A small audio-text matching model, trained from scratch: 4.95M parameters.
Rows from block 6 of the audio encoder, named by matrix and row number. Each number is 500 + 40 x the weight over its row's rms, rounded and kept within 0 to 999. All counts start at 0. Numbers have three digits each. After the name is the row's rms in percent of the matrix's.
# weight_hh_l0_reverse: LSTM recurrent weights, backward direction (gates i, f, g, o stacked) (encoder.rnn.1.rnn.weight_hh_l0_reverse, 512x128), inputs 64-127
weight_hh_l0_reverse.279 097:468443526468532470476425477537516544449454432485457476490469526534466501548486418540475514608514475488543590557499502522465557501565520514548461514509524545464493459541442511411581461526502536
weight_hh_l0_reverse.280 096:486487503485587501536487502464531508494453504522519441516473517491465466539519529457475473489511489434537434474451522431519441536491575502473500477560485399542445493430481471450528413554500493
weight_hh_l0_reverse.281 093:501551518505458536489436514465493522467543442480437562537510501534519488572467545468557498533527483421543562529455517532550508516499514565471480503500507509523507638507491518496500498459531498
weight_hh_l0_reverse.282 123:532490504497492458547496477488380510510493471540428479490497571473440450510500528489488540498512483529515491488500435451450485488520544546581546533478460466567505499531480517506475451495474475
weight_hh_l0_reverse.283 099:427562481468497497546462432446461496554481527510503428568542463486493477544575538451477518545464499457573505497491573539448484503537533493462490505445480475472604526477519481509530456491482537
weight_hh_l0_reverse.284 108:528495509576523450488492480461510562511525495540455516551412512528505501493462475520451464529454493480503497528501460502486448462466516501479557570535512495477512517468494520466512542542489487
weight_hh_l0_reverse.285 127:439466479496480520547486485543529444481537508485525521505553496539529531545534506495497502452512539554558455477475495487493593519475478500496526560444512448532456539507509526505514489480520540
weight_hh_l0_reverse.286 111:461457487417502506521561472511490503554532567560518491448506562527509521555483600488517471497460484536480473494531523519509432498524472475537461510474481482476474520530432520500539553549475512
weight_hh_l0_reverse.287 113:499455495507514527497488508544473579512520542484398457559496477511502491494545525484508528496488508456495550486465512499471469568513463465491518539455500497450534516503508468577599523447494510
weight_hh_l0_reverse.288 104:458489497438498520452520478554442568496493484473494518440528474520436500518477482464506490552564538512409480490472496485513445500503504491442427499517490473507466473568543573514487507543539469
weight_hh_l0_reverse.289 098:578393470546475434482516491469500514510513504498546483538529515502537563410500502544548568462530490509480494475504535466503552493478485488482550504509471469500528463502488540511464510517469502
weight_hh_l0_reverse.290 118:461532471492511439493543495481545553523452493519524575465526520512426476461519493496504485498500461512506526531479421502496509517556524490494530439441484472537503515553502550460515543455465492
weight_hh_l0_reverse.291 100:554493554493456519458519551512552521564533473547545507523462547422540537510534517521477557488528491515459529524558457479478479502522491539499437451497521493512555398447545471489491544502464330
weight_hh_l0_reverse.292 113:468499495503511515457525460514500503469461490541591524531476513493528459580489421523530544486497524538512538427499479476552469508430451515506484564521495477593521448522459560474543477515459449
weight_hh_l0_reverse.293 112:472508599470492528465495519497506517516488471499489524399500500540455509491572585571432451524499511487551508522488497573479537521521511453479493478482488540533500441537440553529448522508483536
weight_hh_l0_reverse.294 095:486468516497495528437563488545403600529468512548502473508534557499510497485504513491466524541516520479498522519496494577490480523462508479532454499556524473466462452519457461509468555569524497
weight_hh_l0_reverse.295 114:550476536572488525503505480501547540530511490525602499491490515507546515486533479486538563493513526495555485489452544456540474504508475506506519488403517500572481455516509536462517468440481447
weight_hh_l0_reverse.296 105:442551521592499505511536506483586490461494500481482558428466521492491513437506448522427481479499469441433471490523475494432533473537467446560513451542459562497489456555480528505505506474483473
weight_hh_l0_reverse.297 117:501514543489501537497465483485530559491434518509547549509582499490538472481476506466490501454543538511524495445461503585497388463494464530488552506483493478498548537517476546557487444561519514
weight_hh_l0_reverse.298 115:505496512515496495513514449515549462534549449483540496532553532504525463518500537465468470534516476522518435538463519505469486528538538467489506487427535498503487526552521477408480525520528567
weight_hh_l0_reverse.299 102:453494536407495554486495420454457451506482526535435447505527546524536491536483504498508500495550555505537504468534570581425441535465487469455560485475500472511441385542437459579517512474489447
weight_hh_l0_reverse.300 120:505516498522520451447455533538478516468533511512496460555459595490499487483511524526512441467509534478499486537526517473441540508446487482501525466509495530534507492486512494580477537515431514
weight_hh_l0_reverse.301 103:524424514490527487537409557529489442421492531519478500496510553531481492503551513462476535539537494531468508499499479442560436510545554563526574514570528484452542548542483507451530585478535454
weight_hh_l0_reverse.302 107:538508544509507430530485510514501547517509520532502544442489495483518459552501444471454470495527552494463485462557505507527464489546513511529472496527464491535493498500505491501533510491534490
weight_hh_l0_reverse.303 097:496455445460404435450439503486554516549480482491526465498503496547473502503482537505460449494492532504553530481535515533470454561506503523475538504556518491520553476512461445502505547475481469
weight_hh_l0_reverse.304 103:502531491525517493440487522507460501450503593437487460500502519497533526515522451507480515498501468566488488509527608470415520423512427572494501542479462412544432553480549455524538498463447484
weight_hh_l0_reverse.305 113:501498540497465558477465535505545495514497522502482477488503503544487513502506492474520444512469495438410509492529542532545504497527533484458481504531511509451483505512490445506495519457474446
weight_hh_l0_reverse.306 106:493475484538473493598474469503533518468490545477469438519452438500426501536501556464509493556480488495509534519525482463506471444495524438542535532521571499426488484529559510491505510474536496
weight_hh_l0_reverse.307 112:518496507579522503515536528556459519542542564537499556467438502512488542478520463502471490529515549486487467473531531462465521494475549561516475439496450566503556477542532519512477413501494553
weight_hh_l0_reverse.308 125:559528505554477445499478515487460500506455490499524466553435447529458521529472486536464494452487514471531538495457554456550502456468561523479504458503499545532441515440535557498515460517458515
weight_hh_l0_reverse.309 106:513569479549456468518509477521507529566518529497536472507492503508552474410490464579457502472472568525455452423571497536456523483505453566496543556549580496513470490554504550479493452486502446
weight_hh_l0_reverse.310 119:428445507518443432474518559485472497470445557528493534523504540572472554536498461465475499500421514518491437566434558510509481543478466557561540491506560509514519512502468482491509487497509455
weight_hh_l0_reverse.311 123:467485467536503535427480533491495433489550494494518533503526467522493452513501566494453539462452463526510533514502506477582549541482466460443489497564537498458516516497489488469514495442551549
weight_hh_l0_reverse.312 114:513481580540512467466502489502518520498447543533509472514534515451494503501505501505529560501467534518482532455522514455533508490492472404445510455500495502466470449472513553491545486486495528
weight_hh_l0_reverse.313 116:541497518522455471466506485519557519565488466549557458457493504497503525525468507497455467506448520472524501473466476492526528509537475511528446513498494499446535525521510505527523551480496539
weight_hh_l0_reverse.314 093:506482507561489477485494475537481503517482566483452466474523497493502513486469527524462509427420476496470563485553501465479479520488600577484437551500502555500555506446469567461521541485555549
weight_hh_l0_reverse.315 114:535502525489536520435407518460497498488441501502508508527470507480505443548506527447526482476460461450552515527558520466494453468508465497516624539556457501492547511542534445581458519467502441
weight_hh_l0_reverse.316 114:509473498518532484441539558501598539410484475447483521483519535484504490475483544469518524533478481512459491452435488494508469519486545503487502490506522564511461489481450485485496500510421505
weight_hh_l0_reverse.317 105:467521475500533532563454478496567531477488567474488494499514478549527516518491532529535508456569499524588533376512455527571478414517439434491503506539475517456491457496454549514519525483487522
weight_hh_l0_reverse.318 102:520492431482530503523474499469489554530451502493475508473581507524485537571416488438497549521478533514494499538419488486468479502482515479482455499474516468563510518454467493481530546542498414
weight_hh_l0_reverse.319 118:513576517412488464509504472518465519561503489502443458529458501505456454447465535470541465570515482444485555536555510505486469464485515517456481530507460510471460463529429582498423517455529537
weight_hh_l0_reverse.320 120:336490466481504504505472628522522528466500500510491460565532514441514503477499498491504458525513558541498455454582553508564510489489534476466503419519516585541497548486502451486575484460449462
weight_hh_l0_reverse.321 115:544266527492488494454464520466517466496478477532477500461505484488523471546525495536462458558482498516408515472539485530480475454573483474472454500511482499576530487455500531572513472450477407